config.toml
dataset = "gratings and oriented noise at many angles and scales"
bottleneck = "denoising"
encoder_kernel_size = 3
encoder_stem = "single"
decoder_activation = "relu"
decoder_channel_attention = "se"
optimizer = "adamw"
beta2 = 0.999
eps = 1e-08
l1_shrink = 0.01
batch_size = 384
Rows from block 5 of the encoder, named by matrix and row number. Each number is 128 + 32 x the weight over its row's rms, rounded and kept within 0 to 255. All counts start at 0.
# mid00: scale 1 3x3 conv (encoder.blocks.5.mid.0.0.weight, 36x36x3x3), inputs 0-17, a 3x3 kernel for each
mid00.4 [148 167 137 146 163 145 139 151 128 128 128 128 128 128 128 128 128 128 128 129 128 129 129 128 129 128 128  50  69  92  46  41  86  44  72  91 130 131 130 129 130 128 129 128 129 129 129 128 128 129 127 128 128 128 128 128 128 128 128 128 128 128 128  70  79  89  66  65  74  65  64  92 119 116 125 110 115 102 116 114 119 168 159 136 147 157 147 139 144 134 127 121 127 128 128 125 128 128 127  78  78  87  61  82  71  61  65  74 129 128 128 128 129 128 128 128 127 126 141 138 144 158 147 141 146 135  99  84 127 128  65 128 128 128 124   0 110  90   0 142   4  23  36   0  90 101  83  90  96  82 106  95 100 128 128 128 128 128 128 128 128 128]
mid00.5 [121 102 117 120  97 119 127  88  93 128 128 128 128 128 128 128 128 128 128 128 128 128 128 128 128 128 128 128 185  91 128 180  76 128 190  65 122 115 128 122 110 128 124  94 119 128 128 128 126 128 128 128 128 128 128 130 124 128 128 103 128 128 121 191 169 125 197 154 127 197 127 178 128 128 128 128 139 128 128 128 128 128 123 128 128 101 128 128  94 123  67 128  45 102 128   0 115 129  35 160 198 128 187 196 128 191 202 159 128 128 128 128 128 128 128 128 128  89  83  88  88  82  83  94  85  66 128 128 128 128 128 128 128 128 128 180 128   2 247 114  83 255  95 131 140 132 128 164 128 128 170 128 153 104 128  76 128 128  82 128 128 114]
mid00.6 [128 153 128 154 148 128 128 130 127 128 127 128 128 128  78 130 128 121 106 127 119 114 125 119 128 128 121 127  97  91 125 132  64 126  96  37 129 130 131 128 135 131 129 132 129 131 130 130 130 138 131 130 128 129 127 128 130 126 134 129 132 129 128  87  82  95  85  58  96  82  80  80 127 127 125 129 130 124 129 130 110 123 131 128 158 168 126 130 125 128 128 129 128 127 136 130 139 129 128 117 113  99 115 131  72 126 117  83 128 124 129 128 122 128 128 129 128 115 125 109 165 211 107 132 151 104 128 128 118 128 131 128 117 128 122 114 129  31 127 155   0 131 155   0 119 122  96 124 129  62  95 128  82 127 128 131 127 134 133 132 129 132]
mid00.7 [129 129 128 128 129 128 128 129 128 128 128 128 128 128 128 128 128 128 128 128 128 128 128 128 128 128 128 206 255 218 202 197 213 138 233 127 129 128 128 128 128 128 128 128 128 128 128 128 128 128 128 128 128 128 156 128 162 128 152 128 137 128 128 172 128 128 183 137 128 156 128 161 128 128 128 128 128 128 128 128 128 128 128 128 116 128 128 128 128 128 105 138 137 128 150 128 156 169 229 128 134 128 128 152 134 139 128 130 128 128 128 128 128 128 128 128 128 128 128 128 103 103 126 128 128 128 128 128 128 128 128 128 128 128 128 200 118 205 183 128 169 225 128 253 128 128 128 128 128 128 128 128 128 128 127 128 128 132 128 128 128 128]
mid00.8 [121 124 119 124 122 117 123 125 126 126 127 127 127 127 127 127 127 127 127 126 126 126 126 128 125 126 126 125  99 127 126 112 126 107  73 125 124 125 126 126 127 130 127 126 132 128 129 133 129 127 148 128 134 139 127 128 127 127 128 127 127 127 127  78 129 127 122 147  85 104 131  94 128 128 130 129 128 128 128 128 128 128 130 133 130 129 149 137 128 144  92 133 128 100 132 130 124 128 132 118 124 125 100 125 122 115 126 123 126 126 126 126 131 127 127 127 127 149 159 155 174 218 155 162 153 155 126 126 127 126 126 125 127 127 127  31 138 129  56 125  94  86 121  36 127 128 128 127 128 128 128 128 128 127 128 126 127 127 127 125 125 120]
mid00.9 [162 175 151 142 150 149 136 156 139 133 132 132 127 127 133 128 130 135 127 128 121 126 118 125 126 123 129 128 124 128 107  78 121  84 111  83 132 130 128 127 126 123 122 127 126 121 126 115 127 129 109 127 125 127 129 128 138 126 122 131 133 129 135  71  72  96  57  38  93  71  71  85 120 105 102 126  85  94 129 127 121 178 181 141 175 155 145 149 158 131 134 133 139 134 124 134 113  95 129  76  63  69  56  62  73  63  60  62 127 122 124 127 118 124 123 122 114 110 128 119 116 126 124 102 116 115 100 110 117  98 102 128  49  94 102 106 107 178  83 126 135  20   0  82 114 127 127 124 127 126 110 128 127 128 131 145 127 134 135 140 136 143]
mid00.10 [128 128 128 128 146 128 128 128 128 128 128 128 128 128 128 128 128 128 128 128 128 128 128 128 128 128 128 128 126 128 118 112 128  91  73 125 128 128 127 128 127 128 127 126 126 128 128 128 128 128 128 128 128 128 128 128 128 128 128 128 128 128 128  74 114 125  36  72  77   0  80  69 128 128 128 128 128 128 128 128 128 128 128 132 139 145 128 128 127 128 128 128 129 128 129 128 117 128 128  92  95 117  86 105 101  66 113 100 128 128 128 128 128 128 128 128 128 136 131 140 141 150 143 137 141 140 128 128 128 128 128 128 128 128 128   0 129  70   0 145   0   0 106   0  96 128 128 128 128  90  90 128 128 128 128 128 128 128 128 128 128 128]
mid00.11 [111 106 114 119 104 103  79  72  99 128 128 128 128 128 128 128 128 128 128 129 128 128 129 128 128 128 128 198 182 145 222 200 143 255 244 162 129 130 131 129 130 131 129 118 128 126 128 123 128 128 128 115 123 121 190 130 138 206 143 143 222 127 162 174 164 182 169 143 192 195 165 188 128 153 129 150 146 130 168 138 130 105 121 112  95 111 103  64 102  97 149 134 151 146 130 132 198 128 129 189 175 188 194 174 185 200 186 188 128 128 128 128 128 128 128 128 128 106 103  76 107 105  88  72  81  78 128 128 128 128 128 128 128 128 128 162 127 223 171 119 255 163 138 211 158 128 150 162 128 146 153 129 144 142 129 128 144 128 128 143 129 128]
mid00.12 [121 121 125 123 125 124 123 126 126 127 128 127 127 128 127 126 127 128 127 132 128 126 127 130 126 126 127 126 126 126  85 127 112 122 116 112 125 127 127 127 127 127 126 128 127 128 134 129 133 128 132 128 127 129 128 130 127 127 128 127 127 124 128 125 126 127 139 143 132 132 137 133 128 129 129 128 128 128 128 128 129 130 129 141 134 132 142 132 138 137  51 124 108 101 117 101 104 127 116 117 124 124 120 126 117 122 124 121 127 126 126 126 129 127 127 128 127 141 154 149 150 146 173 143 162 162 127 126 127 125 126 126 127 126 127 131 121 117 126 109 129 110 120 103 128 128 129 128 128 128 128 128 128 127 128 127 127 127 127 126 121 121]
mid00.13 [108 109 121 106 100 111 115  97 102 128 128 128 128 128 128 128 128 128 131 129 128 129 129 129 131 128 128 199 139 192 235 125 217 229 143 255 127 122 129 113 127 126 130 128 122 128 128 127 119 128 129 120 123 128 171 128 189 171 128 163 199 124 163 175 143 220 177 156 182 173 184 185 129 134 129 139 129 135 151 129 142 101 103 120  90 102  96  79 128  92 176 107 236 161  81 177 128  70 152 189 160 181 178 180 172 187 174 173 128 128 127 128 129 128 128 128 128 127 113  97 121  99 106 105 109  86 128 128 128 128 127 128 127 128 128 190 107 255 166  84 212 100 169 172 160 128 153 142 128 157 128 147 145 141 129 131 135 128 129 128 128 130]
mid00.14 [ 94  81  98  88  81 100 100  94 103 128 128 122 128 129 128 128 128 130 129 131 128 129 127 128 129 129 128 144 255 128 142 227 129 198 165 140 129 108 117 108 121 129 128 113 121 121 128 118 108 102 111 125 115 112 202 157 157 210 167 160 218 130 179 179 155 168 175 146 182 176 138 180 130 156 130 131 180 133 140 144 131 110 109  91 111 104  93  94 105 118 135 203 128 129 116 128 139 128 128 176 159 165 177 185 185 183 187 175 126 130 120 121 108 117 109 123 126  96  83  82 101  88  85  81  92 104 128 128 128 131 134 128 128 128 128 225 142 195 212  99 217 203 101 240 152 133 159 168 135 173 170 129 165 150 130 129 149 131 135 156 116 129]
mid00.15 [110 109 128 109 117 128 115 128 126 128 128 128 128 128 128 128 128 128 128 128 128 128 128 127 128 128 128  81 127  78  49 127  69 105 118  45 130 128 130 122 126 129 130 128 128 129 128 128 129 128 128 129 128 128 127 127 128 122 128 127 126 127 127 150 148 120 159 124 126 161 122 127 127 127 127 127 128 128 127 128 128 121 127 106 128 114 121 110 102 128  87 125  84  76  71  41  88  85  30 141 150 127 133 149 128 147 129 127 127 128 128 127 128 127 125 127 126  58  65  76  90  69  75  83  88  75 128 128 128 128 128 128 128 128 128 182 214 129 255 127 160 189   7 136 129 128 128 128 128 128 131 127 128 116 127 102 127 127 116 125  98 105]
mid00.16 [108  91  79  98 128  83 128 128  96 128 128 128 128 140 129 128 128 128 128 128 129 128 128 129 128 128 129 198 150 194 234 168 203 228 143 211 106 129 123  89 129 122 128 127 101 128 128 129 128 118 128 128 128 128 173 159 220 154 161 168 156 150 159 129 129 187 129 161 142 129 129 130 140 136 128 128 129 128 128 128 128  96  82 119 112 128 120 129 128 128 255 169 206 156 148 190 129 128 162 193 188 194 183 182 188 159 187 151 128 128 128 128 128 128 128 128 128 126  93 101 111  97 110 128 128 128 130 144 149 151 128 154 157 138 130 138 245 194 128 255 172  99 168 122 134 159 131 128 171 128 128 163 128 132 147 165 150 128 171 131 128 128]
mid00.17 [131 162 129 130 152 128 140 143 135 128 130 126 128 125 126 127 129 127 128 129 128 125 130 128 123 130 128 125 107 124 133 109  81 127 127 124 130 129 126 122 128 127 127 142 131 122 119 126 118 128 127 126 128 127  99 119 108 108 101  90 129 130 128 129 119 133 131 116 125 114 112 113 128 128 126 133 124 128 128 128 127 114 147 125 120 135 125 127 133 127 119  76 104 131  24 121 109 131 115  98  88 128 121 102 110  95 101  94 128 128 129 130 129 130 129 128 129 112 116 132  90 126 106  92 109 111 128 128 128 128 127 127 128 128 109 129  89 112 116  55 134  68 106 122 127 127 127 127 129 127 128 128 128 125 124 125 125 124 126 114 130 125]
mid00.18 [126  93 111 128 108 128 128 102 128 127 127 128 128 127 128 127 127 128 128 128 128 128 128 128 128 128 128 203 134 130 255 127 216 198 121 201 123 128 127 161 128 128 128 109 111 128 128 128 128 125 128 128 128 128 125 122 126 132 125 136 127 123 124 157 150 165 195 167 150 180 180 128 128 127 127 220 128 164 128 128 128 108  99 108 128 122 128 109  94 128 118  61 124  35  30 117 126 127 124 161 156 157 183 163 174 154 157 143 128 128 128 128 128 128 128 128 128  80  71  74 128  72  92  70  62  66 128 105 121 128 128 128 128 126 124 124 172 161 255 192 155 126 162   0 128 130 128 149 136 128 128 140 128 118 124 127 182 128 128 128 125  99]
mid00.19 [128 128 131 130 134 139 128 144 131 128 117 128 128 127 128 127 127 129 131 119 128 128  78 123 129  99 131  89  71 121  68 126 121  63 146  66 129 114 116 127 111  86 119 119 122 128 123 105 128 130  92 128 120 123 128 119 128  97 127 126 127 125 128  84 181 108  79  89 123  76  34  98 110 103 100 103 111 107 120 122  91 127 119  92 120 132  90 126 124 120 134 226 127 125 119  83 108  61  51 104  95 107 103 110 106 117 122 116 123 117 118 116 106 120 104 116 106  78  39  88  64   6  82  69 104  84 127 128 128 127 128 128 125 128 127 161 231 110 146 180 140 133   6 196 121 103 119 121 123 117 124 120  95 129 130 125 129 125 124 131 124 136]
mid00.20 [125 130 137 128 128 156 128 130 130 128 132 137 129 129 130 129 130 129 128 129 129 128 128 128 130 129 129 135 137 151  76 133 135  10 143 142 129 138 132 127 130 129 129 133 143 131 131 128 128 137 124 137 139 140 133 132 132 130 128 129 132 129 133 113 128 131 128 135 140  85 137  72 128 132 128 128 131 126 129 129 128 132 129 134 127 129 126 127 126 140 160 146 142 128 169 131 130 137 125 129 146 129 110 133  70 107 129 120 131 128 128 128 129 131 127 128 129 127 114 145 134 139 144 138 139 136 128 128 128 128 128 128 128 127 127   0 169  71   0 221  14   0 147  23 129 129 129 129 129 128 129 128 128 135 138 132 135 128 129 136 137 135]
mid00.21 [134 130 132 134 128 131 131 128 134 128 128 128 129 128 129 128 128 128 126 124 128 129 127 122 130 129 119 125 130 233 137 126 166 255  86 187 130 128 130 130 126 130 131 129 129 128 128 124 128 129 127 128 129 125 126 126 127 127 126 129 129 130 129 130 127 128 126 122 124 109 108 126 128 127 127 128 128 129 128 129 128 128 127 123 129 126  87 129  91 103 126 124 112 127  10 127   0 135 121 128 118 127  94 106 129  76 131 127 129 128 129 129 129 128 129 128 128  93  90 115 115  82  60 124  66  94 128 129 129 128 129 129 129 129 129 132 122 125 114 151 130  38 150 133 128 128 127 128 128 128 128 128 128 128 121 128 128 128 130 128 132 128]
mid00.22 [128 131 128 126 129 128 128 131 125 128 128 128 128 128 128 128 128 128 128 128 127 125 128 128 125 127 128 171 152 131 127 205 132 124 137 134 128 129 128 126 128 128 128 128 128 128 128 128 128 128 128 128 128 128 128 130 128 128 128 127 128 128 128 126 128 121 125 127 118 127 128 118 127 128 127 128 128 128 128 128 128 125 127 128 124 129 128  92 129 128 131 143 128 110 134 125 126 124 133 128 127 127 128 127 128 128 123 134 128 128 128 128 128 128 128 128 128 118 115 125 116 119 129  43 119 127 128 128 128 128 128 128 128 128 128 118 146 138 104 102 125 141 131 127 128 128 128 128 128 127 128 127 128 125 137 128 127 128 119 131 128 135]
mid00.23 [165 116 125 140 140 111 130 133 140 129 128 127 128 126 119 147 157 128 128 128 136 127 129 123 121 148 117 154  88 189 199 156  92 200 220 131 175 128 129 127 131 124 129 154 135 121 105  88 126 118  99 109 100 115 127 122 160 129 124 123 139 128 131 119 178 136 123  95 130 129  70 120 127 128 153 135 126 124 135 128 126 154  85  95 130 136  92 127 128 125  17 130 125 100  63  43 128 114 111 113 127 126 113  73 110 123  95 110 113 129 129 123 121 130 128 128 122 134  66  87 106 120  70  71  89 108 124 127 128 128 127 128 129 128 128 125 191 156  51 131 179  64   4 146 103 120 119  95  97 120 125 112  99 126 127 127 129 125 127 128 128 130]